From a checkpoint of a small self-supervised image encoder.
Model: 1.03M parameters, arch mobilenet_v2, norm batchnorm, activation gelu.
Training: normuon at rate 0.021, 5900 steps, batches of 256.
Data: trained on abstract colour fields from 500 small random pattern networks, 7.4 epochs.
Rows from block 2, named by matrix and row number. Each number is 128 + 32 x the weight over its row's rms, rounded and kept within 0 to 255. All counts start at 0. After the name is the row's rms in percent of the matrix's.
# convs0: expand pointwise conv (model.blocks.2.convs.0.weight, 120x40x1x1), inputs 0-39
convs0.0 103 [152 118 157  87 130 147 186 132  87  77 104 104 161 164 133  80 147  83  96 150 151 116 102 152 173 178 150  44 113 125 142 126 133 103 115 104 138 109  74 157]
convs0.1 096 [ 99 110 119 212 110 149 115 146  88 162 156 177 182 187 158 170 124 117 123 157 120 141  94 118 136 105 154 100 121  69 165 104 172 119 134 113  74 117 157 106]
convs0.2 085 [181 124 125 144 195 119 133 160 149 140  64  74 116 156 157 145 117  91 114 133 172 163 151 121  88 121 100 166  88 159  89 172  98 172 118 172 155 146 152 100]
convs0.3 097 [ 99 119 120  96 126 153 123 221 160 132 122 182 142 117  50 156 150 124 126  99 124 133 113 102 144  97  92 134 110 159  95  93 128  34 124 130 123 120 160 134]
convs0.4 101 [ 78 137 141 151  85  77  73 126 108  76 153 135  95 150 100 164 162  65  79 188 150  82 172 112 148 133 115 129 157 157 148 150 143 117 163 131 141  87 139 119]
convs0.5 097 [145  95 164 126 109 127  85 122 132 137 126 154 197 105 100 151  60 145 126  68 240 124 104 117 133 123 100 127 100 166 140 125 170  98 154 119 117 117 142 133]
convs0.6 111 [120 110 118 144 112 155 169 167 206  82 136 135 117 142 183  91 113 180 121 104 131 147 181  81 125  63 109  95 135 126 176 146 131 133  70 130 108 122 132  85]
convs0.7 102 [101  92 128 157 115 193 129 162 134 137  78  34  92 124 148 123 119 101 141  96 112 151  73 130 169  73  96 133 178 113 103 167 143 111 149 133 159 133 150 114]
convs0.8 096 [ 87 126  68  84 133  94 144 118 108 164 113  83 142 158  66 123 167  83  87 169  81 104 137 147 166 169 114 118 180 179 111 134  79 154 139 116 132 121 149 143]
convs0.9 096 [141 121 109  79  45 146 150 176 142 176 118 119 140 112 128 128 146 109  91 143  53 127  97  93 204  85 149 141 129 106 102  95 164 134 101 100 125 140 161 140]
convs0.10 112 [169 149  91  94 102 123 150 153 117 146 103 128  96  87 135 140  86 149  82 134  63 168 149  82 115 150 122 109 135  97 138 124  70 184 117 173 185 183 116 153]
convs0.11 100 [ 42 144 159 128 112 113 129 123  96 122 175 130  65 112 121 100 157 106 136 124 111 138 119 169  63 160  35 108 127 148 131 122 145 130 141 164  96 151 146  86]
convs0.12 109 [130 105 182 128  33 155 140 191 115  93 104 165 152  88 136 119  54 120 128 129 132 140 114 133  85 132  96 161 107  82 101 160 130  76 112 107 133 121 137 114]
convs0.13 094 [ 76 137 170  86 114 127 130 170 182  83 100 127 122 140  88 114 164 125 108 119 108 118 129  92 215 113  89  93 131 141  74 186 142 107 126  98 159 120 107 167]
convs0.14 098 [150 125 128  72  92 129 109 131 131  84 167 180 106 115 226 133 107 115 107 111 117 175 161 173  80  62  98 105 119 119 129  83 137  86 109 124 126 122 133 125]
convs0.15 099 [149 176  89 163 140  94 118 141 101  66 155 118 114 136 114  86 130 135 132  98 218 122 148  87 105  89 170  92 159 161 182 123 177 127  99 133 106 117 153 112]
convs0.16 101 [159 157 132 103 127 175 140 120 145 122 176  91  87 140 136  53 185  99 104 122 187 121 140 174 152 154 126 123 174 146  83 110 115 141  76  65 142 123 115 104]
convs0.17 098 [ 76  85 126  82 196  80 138 131 126 174  60 116  97 106  97 130  94 145 136 106 153 114 158  94 171 128 140 116 189 159  89 110 122 125 122  72 138 100 138 117]
convs0.18 107 [ 92 101  60 159 144 112 126 145  91 178  80  79 160  62 146 173 136 152 127  85 135 147 108 136 124  81 140 176 107 126 103  93 166 160 100 169 151 125 135 109]
convs0.19 097 [126 168 158 120 171 125 105 125  88 138 117 128 116 186  79 155 178 130  95 113  91  52 118 154 122  69  85 132  86 152  94 152 141  86 114 128  92 112 155 173]
convs0.20 098 [129 105 132 132 102  91 100 123 136  84  79 143 160 153  62 139  54  90 141 151  82 158  99  54 122 110  92 128 148 132 123 108 125 123  69 137 182 150 113 127]
convs0.21 088 [ 88 203 167 148 147  69 136  91 128 139 111 168 112  95 145  81 205 108 117 134 142 120 125 168 115 130 125 163 161 137  81 168 140 165 146 142 174 141 150  94]
convs0.22 100 [143 158 181 186  67 128 144 123 115 132 126 135 140  28 157 133 103 172 117 150 140  76 128 101 134 158 115 119  78  85 127 152 159 133 130 158  84 140  94 149]
convs0.23 099 [104  93 140 168 132 158 102 148 150 129  92 156 162 124 101 131 143  89 125 134  82 105 110  53 111 112  95 126  85 192 124 133  89 113 193 105 109 128 202 102]
convs0.24 099 [136  98 119 117  94 142 161 135 163 145  83 130 154 101 141 120  79 104 102 123  95  98 124  47  96  44 143  95 100 127 108 117 113 127  62 156 147  97 172 149]
convs0.25 088 [ 55 122 169  94 139 124 165 160 166 115 170 122 167 147 108 107 123 174 104  93 138 106 104  64 136 123 150  78 175 111 131  78 105 143 148 112 112 107  62 148]
convs0.26 101 [106 101 180 119 153 111 122 154  80 163 190 135 135  89 135 202  89 104 160 112 101 118  70 148 178 128  68 107 110 137 125 137 167 121 153 150 112 148 163  93]
convs0.27 109 [199 108 115 120 131 133  94  76 139  89 112 171 134 131 151 160  41 140  86 107 155 129 130 128 131 142 160  67 161 113 136 161 138 146  63 118 162 145 145  89]
convs0.28 099 [ 79  68 126 141 104 133 110 163  85 175  64 125 185 120 118 138 167 125 114 192 100 112 120 177 112 143 140 145  88 117  88 141  63 132  85 115 138 128 118  99]
convs0.29 100 [122 108  96 158 173  90 133 132  55  84 145 144 149 143 105  97 155 111  83 128 106 108  60 106 104  90 152  90 156 148 158 128 141 113 171 144  95  72 183 138]
convs0.30 107 [ 98 169  92 120 147  90 100 122 131 141 174 110 104 112 151  95 149 158 115 106  88  87 129 127 138 130  92 114 181 183 189  85 158  96 153  79 154  60 152 144]
convs0.31 105 [169 137  97  49 121 152 135 151 122  98 112 115 131 179 127 176 117 155 128 109 115  83 196 133 122 176 109 100 120 130  88 154 131  63 105 151 201 128 125 130]
convs0.32 110 [122 111 159 119 115 127 164 166 155  73 133  81 106 116 123 125 120  91 101 167 165 181 118  35 193 100 157 132 118  77 171 163 117 131 133 128  99 114 135 100]
convs0.33 104 [154  96 159 135 114 146 144 174 130 161 131 120 174  78 100 104 144 134 111 214  85 123 134 130 130 175 110 125  22 110 117 109 136 131 130 132 134  90 122 172]
convs0.34 097 [148 136 127 159  91 184 145 148 119 145 197 173 176  59 135 136 151 149 115 173 125 105 134  46 184 114  88 134 121 154 122 150 137 154 125 113 139 125 146  84]
convs0.35 095 [ 90 125 165 109 116 135  97 100 168 101 142  82 120  94 129 123 124 137  48 146 125  89 183 141 149 171  66 120 117 129  69 133 121 197 117  99 138 155  86 142]
convs0.36 096 [110 143 124 142  73 107 120 168 126 130 125 174 124 190 106  66 139 134 127 126 133 146 133 136 163  75 174 132 199  83  95 135  90 140  61 120 140 173 164 114]
convs0.37 113 [ 81 114 129 116 124 120 130  76 147  98 115 162 147  76 191 107 114 127  61 165 145 117 153 109 149 149  96 154  71 122 108 135 162 210 104 108 148 177 117 119]
convs0.38 096 [116 146  84 144 106 149 157 105  98 103  69 154  94 104 118 104 139  78 152  97 147 117 132 160 157 149 128 164 143 141  46 143 121 136 148 116  34 100 171 146]
convs0.39 111 [ 99 147 118 118 164 135 115 113 170 112  71 119 118 119  93 185 113 171  86 130  60 140 131 120 133 110 103 109 124 101  87 116 148 214 134 108 128  76  97 187]
convs0.40 092 [105  97 118  83  94 137 113 141  92 120 139  80 130 125 106 123 152  37 124  81  88 121  59 113 144 105 102  92 131 192 123 135 149  88 106 121 155 114 179 101]
convs0.41 092 [174 110  84  92 111 148 165 150 123 118 170 188  70 136 143 122  84 169 149 126  58 141  91  52 153 108 133 123 140 134 121 112  81 160 104 100 117 153 110 116]
convs0.42 109 [113 132  89  77 196 130 154 114 136 146 179  59 110 163 176 147 165 156  59 148  97 108 106 107  92  94 146 124 167 157 167 127 130 123 131 163 135 107  97 122]
convs0.43 097 [131 132 145  86 107 139 127  94 107 105  95  94 188 113 128 158 116 154 105  53 168 132 132 104 125 137 160 141 185 125 175  66 120 105 198 160 136 153  79 121]
convs0.44 089 [ 71 159 112 118  55 126  40 147 114  90 110 117 132 145  85 115 129 121 132  76 146 138 118 155 110 153  78 101 142 146 149  85 121 156 112  69  93 103 154 150]
convs0.45 103 [ 58  97 122 158 201 130  97 125 111 114 114  89 147 127  89 148 143 145  92 111 155 175 177 118  83  99 158 129  98  93 130 133 139 126 132 192 134 157  64 102]
convs0.46 095 [ 60 121 144 194 127  68 133 159 138 150 121 108 159 102  75 138 117 147 141 169 153 115 155  88 156 176 101 136  91 121 107 158 159 173 101 152  76 134  80 125]
convs0.47 108 [111 124 184 217 141 125 212 167 119 155 168 110 174 129 149 107 150 138 131  74 108 123 112 156 108 113 174 128 104 156 117  96  97 134 141 151  82 142 105 145]
convs0.48 096 [133 139 132 157  60 135 101 168  75  65 128 125 148  70  93 111  80 105 122 146 102 132 165 141 106 153  95 104 119 169  75 127 113  98 132 118 115  79 183  91]
convs0.49 108 [136 145 184 151 132  85  91 114 150  97 105  84 181 100 175 158 131  90  87 148 156 130  78  85 190 106 129  62 132 111 163 117 165 154 125  91 119 137 129 110]
convs0.50 098 [134 139 109 136 182 115 121 164  74 124 136 129 152 124  84 146 135 130 132  79 108 116  33  83 125 131  93 108 168 164 146 164 168 116 126 157 106 100 165  59]
convs0.51 111 [105 121 116 149 137 108 104 116 161 131 164 130  94 139 131 105 119  81 180  65 132  98  79 114 191  76 143  92 180 169 141 120 142 151 121  81 104 134 200 147]
convs0.52 092 [174 150 120 128 118 199 147 108  71 186 145 142 128 139 146 192  83  62 125 140  89 138 137 122 164 146 137 157 114 138 111  91 107 119 115  66 126 141 170  90]
convs0.53 096 [145 101  78 154  52 143 170 196 141 154  85 125 118  85 180  79 118 118 104 128 116 132 151  93 120  59 158 146 143  98 136 106 131  84 123 130 121 119 148 169]
convs0.54 107 [163  80 132 157 130 164 106 168 125 103 158  60 123 204 102 139 140 212 146 123 171 115 127 154 103 136 157  67 118 125 103 125  86 127 120 124 101 140  95 150]
convs0.55 103 [112  98  47 147  79 131 191 174 109 193 140 132 168  87 158 153 154 104  86 140  71 104 108 129 138 116 123 124 124 126 115 105 120 137 119 144 189 146 169 148]
convs0.56 106 [125 100  77 114 141  85 183 101  75 103 159 147 106  87 178 128 101 146 182 156 146 113 136 134  88 140 177 146 106 106 156  57  93 159  82 125 122 101 109 130]
convs0.57 101 [108 138 141 112 146  88  86 174 167 138 132 150 142 138 134 100 103  68 157 172  84 156 148 114 145  66  74 107  55 140 111 117 151  74 123  75 129 149 152 124]
convs0.58 101 [145  63 136 100 141 108  97 116 157 166 104 106 140  90 141 111 107 160 103 121  61  84 122 134 201 138 126 168 164 126 104 126 116 104  86 110 149 137 204  84]
convs0.59 098 [126 116 164  34 140 136 119 152  92  89 150 107 140 147  80  96 200  98 104  99 156 110 123  56 136 143 122 115 145 167  94 103 110 164 149 117 117 109 166 136]
convs0.60 108 [ 98  78 126 149  87 125  51 129 142  72 126  65  92 141  98 164 129 135 158 114  71 147 146 151 114 131  92 143 144 145 193 117 140 101  82 171 117 148 140 159]
convs0.61 096 [171 141 176 166 114 119 128 138 121  79 100 169 109 175 105 145 135  37 124 138 148 163 140 159 164 121 119 133  92 157  81 189  82 151 174 111 100 124 126 133]
convs0.62 108 [ 92 168 149 130 125  72 155 136  74 134 116 198 195 152  92 132 120 160 129 125 167 124 158 163 109 136 153 113 110  70 136 145 164 118 154 185 109  81  96 128]
convs0.63 091 [125 143 104  98 128  87 179  88 125 100 107 129 160  68 148 160 180  99 159 149 118 178 147 120  97 143 142 119 171 110 116 135 145  56 160 140 123  65 169  84]
convs0.64 103 [159 157 147 129 172 112 140 141 157 102 127 186 113 116 144 130  57  98 169 155 124  79  45 128 112 125 170  83  77  93 126 115 165 149  84 104 113 150 135 124]
convs0.65 097 [153 102 113 101  74 151 122 183 103 144 165 121  75 111 186 132 101 161  76 110 106 162 123 167 105 123  91 124 138 108  77 106 157 165 138 126 123 109  88  53]
convs0.66 105 [148 140 140 172 125 127 112  50 123  91  73 123 156  78  95 136 122 128 120 160 116 104 110  60 146  98 200 110 176 117 132 126 152  85  73 125 167 117 126 128]
convs0.67 108 [117 149 133 124 138 161 146 133  70 180 121 141 155 144  92 157  96 102 148 140 142 108  39 133  89 135 116 139 135 100 104 131 187  92 166 162  91  48 131 138]
convs0.68 104 [125 129 120 113 114 125 122  96 126 125 111 154 161  85 139 118  14 100 119 206 209 166  94 136 150  88 129 145 141 121 116 138 136 126 111 170 102 112 122 143]
convs0.69 094 [ 68 153  50 115 157 104 165  75 120 154  95 103 109  98 171 131 163  85 110 177 162 106 127 130 109 144 162 107 155 185  97 132 129 171  93  96 114 138 125 116]
convs0.70 094 [122  89 147 118 156 177 119 150  83 171 144 132 116  84 143 214 138  71 132  93  90 146 121  75 163 154 111 139 117 141 130  99 140 112 198  97 165  97 142 122]
convs0.71 104 [143 109 159  92 127 127  98 156 180  66 100  95  97 102 127  67 181 110  65 119  77 134 111 114 160 101  94 113 152 103 127 122 156  97 169 123 172  91 128 160]
convs0.72 094 [187 139  90  78 133 119 150  92  67 101  90 148  80 133 128 139  97 186 176 140  90 162 105 124 117 150 148 141  97 104 145  57 108 136 123 125 121 104 108  72]
convs0.73 090 [197 135 127  93 109 172 141 166 137 132 163 201 132 134 161 170  98  81 121 152  55 118 112 143  84 180  88  80 106 104 133 124 115 128 135 135 119 157 127 160]
convs0.74 094 [169 101 161 146  70  86 101 138 111 143 125 141 191 108 154  92 170 114 119  59 143 147 128 141 120  57  87 140 104 107 170 116 145 107 144 180 124 128 181 114]
convs0.75 096 [137  89 155 112 132 143 117 110 118 104 114 166 175 158  94 103 195 127 122  73 172  96 120 188 134 134 173 128 117 104 197  73 161 111 133  98 170  96 150 140]
convs0.76 104 [ 55 113 141  40 107 154  97 145 154 135 122  57 146 156 102 125 100 134  80  98 135 126 114 117 212 135 111 105 172 118 125 141 155 144 115  99 105 145 133 112]
convs0.77 098 [134 161 154 186 126 127 108 184 165 202 106 124 124 175 139 115 168 134 107 104 108 167 121 130 235 146 124 135 110 151 125 159 126 139 143  82 163 145 134 123]
convs0.78 093 [103 114 118 109  99 208 159  81 142 116 123 111 120 152 104  96 146  80  63 130 143 122 163 156  87 143 168 119 108 142  71 106 132 115  36 128 147 142 118 129]
convs0.79 102 [164 103 115 111 129 108 112  96 163  93 160  95 121 100  96 119 123 149 138 147 120 186 126  81 120 205 180  69 167 148 136 134  99 125 115 106 177  83 185 106]
convs0.80 105 [189 147 124 191 118 152 144 157 107 107  75 139 138 164 143 128 144  93 133 102 122 108 109 187 131  71 126 203 100 122 109 119 156  60 151 139  95 113 107  94]
convs0.81 082 [101 169 126 111 150 160  84 130 123  72 115 122 143  92  96 136 117 107 160  96 107 111 181 154  99 135 138 141 134 169 174 127 129 224 112 130  66  80 141 163]
convs0.82 096 [100 137  97 155 125 161  86  95 206  98  97 111  88 164 158  92 138 117  59 135  87 108 174 160  95 182  95 133 162 123 104 120 171 161 122 100 122 125 116 132]
convs0.83 103 [ 96 139 102  88 162 154 111 119 133 112 205 165 105 175 206 121 102  98  91 179 150 110 108  62  96  76 126  99 149 119 107 110 150 144 104 124 114 125 114 117]
convs0.84 088 [101  68 109  53  95 156 135 182  96 122  93 115 160 155 102 111 140 126 108  84 141 126 101  69 183 117 146  58 149 127 118 110  98 113 124  86  95 117 138 115]
convs0.85 097 [114 146 150 159  65 156  57 148 170 137 135 105 110 117 115 161 145 189 140 120  97 150 118 106 171 150 148  84 133  81  79 100  82  86 164 114 135 115 179 132]
convs0.86 099 [178 130 118 155  93 123 101 163 101 109 108  92  92 137 112 153 162 184 140 101  98 131 103 167 129 131  59  67 128 170 146 125  99 150 127 112  63 143 171  75]
convs0.87 097 [ 65 132  98 165 123 144 128 158 110 151 114  89 131 112 154 108  86  78 163 180 168  83 159 136 101 169 145 134 176 144 113  97 110 178 126  91  60 113 103 156]
convs0.88 088 [134  76  88  83  66 126 160 146 124 150 133 113 112 127 108 152  93 139 120 152  60 156 140  97 148  70 105 170 127 168 102 155  67 162  66 123 128 146 157 120]
convs0.89 091 [121 118 147  94 130  96  95  81  76 107  94 155 169 148 103 138 132 168 126  59 223 108 141 160 166 127 144  94 151 146 111 114 111 135 126 120 199 129 153 138]
convs0.90 105 [ 85 114 126 220  98 159  97 157 131 152 151 110 169 130 144 148  97 140 131 176 119 101  86  87  97 159  92 148 126 116 117 168 201 168 131 157  95 142 104 126]
convs0.91 101 [139  93 140  67 174  99 168 136 148  89 163 123 132 137 113 124 227 160 161 120 155 108 118 102 144 114 157 132 132 189 141 112  99 178 138 116  96 124 185 114]
convs0.92 106 [116 101  75  63 115 129 145 159 131 118 107 107 164 116  92 137 154 112  67  90 140 191  68  83 173 122 137  97 146 117 125 105 110 125 168 142 145 153  58 141]
convs0.93 104 [127  93 124 128 102 137 233  90 127 131 107 128 161 144 105 111 193 136 110  74 159  86 166  77 119  95 161 121 150  89 165 113 111 147  97 135 112  89 116 135]
convs0.94 094 [ 92 155  84  83 134  92 144 185 107  98 162 156 143 143 120 106 113 116 127 128 169 100  41 106  99  63 128  89 173 134 157 114 165  99 163 136 114 117 156 103]
convs0.95 108 [110  68 148 111 128 107  84 100 163 177 191 115 142 147 113 150  61 149 142 146 109  96  64 166 173 122 146 135 130 100 129  76 120 136 162  97 173 159 134 102]
convs0.96 096 [ 58 140 123  58 105 146 103 173 142 148 116 119 190 121 102 132  96 159  70 137 123 142 159 103 155 134 110 110 119 155  77 130 152 112  61 106  83 147 147  91]
convs0.97 084 [ 57  56  98  82 105  88 143 168  97  83 137  97 153 160 128  88 132 106  82  80 113  96  77 122  97 110 116 102 109 121 138 148 152  97 130 103 119  99 155  99]
convs0.98 098 [102 101 181 194 176  80  71  59  78  92 147 130 152 140 100 158 140 141 114  94 125 127 127 153 103 117 132 140 142 100 204 123 155 118 135 168 118 120 112 145]
convs0.99 096 [131 108 178 162 113  99 197 144 130 167 147 167 163 142 118  45  94 130 157  99 108 168 116 112  95 118  87  91 104 136  93 112  94 187  91 150 139 111 110 145]
convs0.100 095 [156 151  95 132 147 112 134 193 160 120 154 172  96  60 157 143 112 163 163 138 126 114 131  83  72  64 114 157  60 131 170 148 106 104 146 127 113 135 132 164]
convs0.101 107 [120 114 189 137 159 111 193  80 146 178 118 106 148 120 133 117 118 155  74 173 101 146  75 105  90 121 157 134 170 126  99 154  74  75 139 152 123 174 107 144]
convs0.102 099 [100 116 142   9 128 155 114  61 128 112 122 128 102 146 133 112 122 136  87 115 126 138 107 145  44  93 161 128  98 120 152 140  86 136 124 151  95  92 119 134]
convs0.103 111 [135 111  82 122  99 161 138 182 115 115 115 171 160 139 121 135  57 120 111 125 146 172  99  32 104  86 130  72 152 128 114 116 141 114 128 163 117 129  71  99]
convs0.104 098 [142 144 103  73 120  93 108 116 103 105 126 179 136 107 123  81 125 127 113 101 185 133  66 190 159  77 183 118 143  72 168  96 135 109 101 155 126 143 158 161]
convs0.105 102 [ 80 180 107  89 144  83 149 158 106 120 141 120 148 144 124 102 127 141 162 135 119 127 129  87 169  92 113  87  87 126 182 138 129 101  90  70 118  99 139 223]
convs0.106 111 [102  74 182 105 114  98 116 150 137 136 163 124  95  93 155  79 137 166 115 160 128 130 126 128 143 162 174 108 134 144 166  67 165  81 116  65 148 197 113 129]
convs0.107 110 [ 84 118 112 153  68 102 135 128 104 107 159 110  92 111 129 181 130 152 137 109 146 105  83 141 103 129  33  68 144 193 135 128  98 162  97 140  99 116 141  98]
convs0.108 110 [153 150 151 105  94 117 173  64 190  94 138  65  92 153 122 104  97 181 135 116 105 131 171 110 126 142 103 165 102 179 186 139 107  95 148 140 136  92 102 127]
convs0.109 099 [145 154 159 172  76  96 132 187 163 149 164 205 119 128 132 120 109 135 133 123 161 113 147  53  72  80 141  78 117 121 145  94 130 156 124 153  99 128 154 143]
convs0.110 105 [101 100 144 255 122 143 149 199  83 131 174 108 172 112 138 110 124 105 147 138 137 130 141 115 150 116 113 141 129 133 131 163 176 152 123 165 110 123 108 119]
convs0.111 115 [126 127 183 187 105 113 129 200 118 154 173 113 145 109 132 104 152  75 169 122  98  89 123 148 153 127 104 166 127  77 164 135 166 163 145 129 106  76 187 116]
convs0.112 100 [140 150 125 151  53 119 179 145 191 167  81 170 193 147 119 136  91 109 131 108 125 102  96  67 123 131 103  90 153 150 166  95 122 137 178 136 137 102 138 115]
convs0.113 096 [148 126 130 108 135  91  59 110 124 147  88  76 129 100  99 106 117  55 121 140 129  58 110 118 118 187 131 172 142 124 127 201 142 157 123 104 106 140 175 149]
convs0.114 107 [148 146 127  36  77 144  95  98  98  85 124 119 151 144 124 131 143  99  80 128 137 145 144 100  94 144 171  60 142 173 134 186 102 113 111 114 178 111 148 150]
convs0.115 088 [109 104 156 117 114 139 163 204 128 160 138 109 151 140  95 163 145 145 127 114 116 157 144  60 205  98 135 185  82  86 175  90 104 120 142 116  96 137 112 104]
convs0.116 104 [106 104 145 110  39 110 136 175 120 130 133 128 171 141 153  69 144 110  91 162  98 126 152  82 139  51  99  95  94 130 121 123 134 153 111 124  97  91 178 157]
convs0.117 093 [ 82  93 107 101 164 116 133 162  85 144 135 109 116 177 109 128 157 158 134 158 124  42 122 101 113  55 103 115 107 117 121 165  78 124 131 143  83 187 150 147]
convs0.118 092 [100 139 106 137 130  81 125 128  83 156 205 159 128 167 159 144  81 107 170  79 113 111 121  85 116 113 110 146 175 158 186 115 101  99 121  83 136 108 168  81]
convs0.119 095 [119 126  85  95 192 141 139  91 192  99 124 168  80 134 120 108 116 136 148 189 132 127 189 120 114 147 103 141 105 126 112 116 117 207 101 144 103 172  80 115]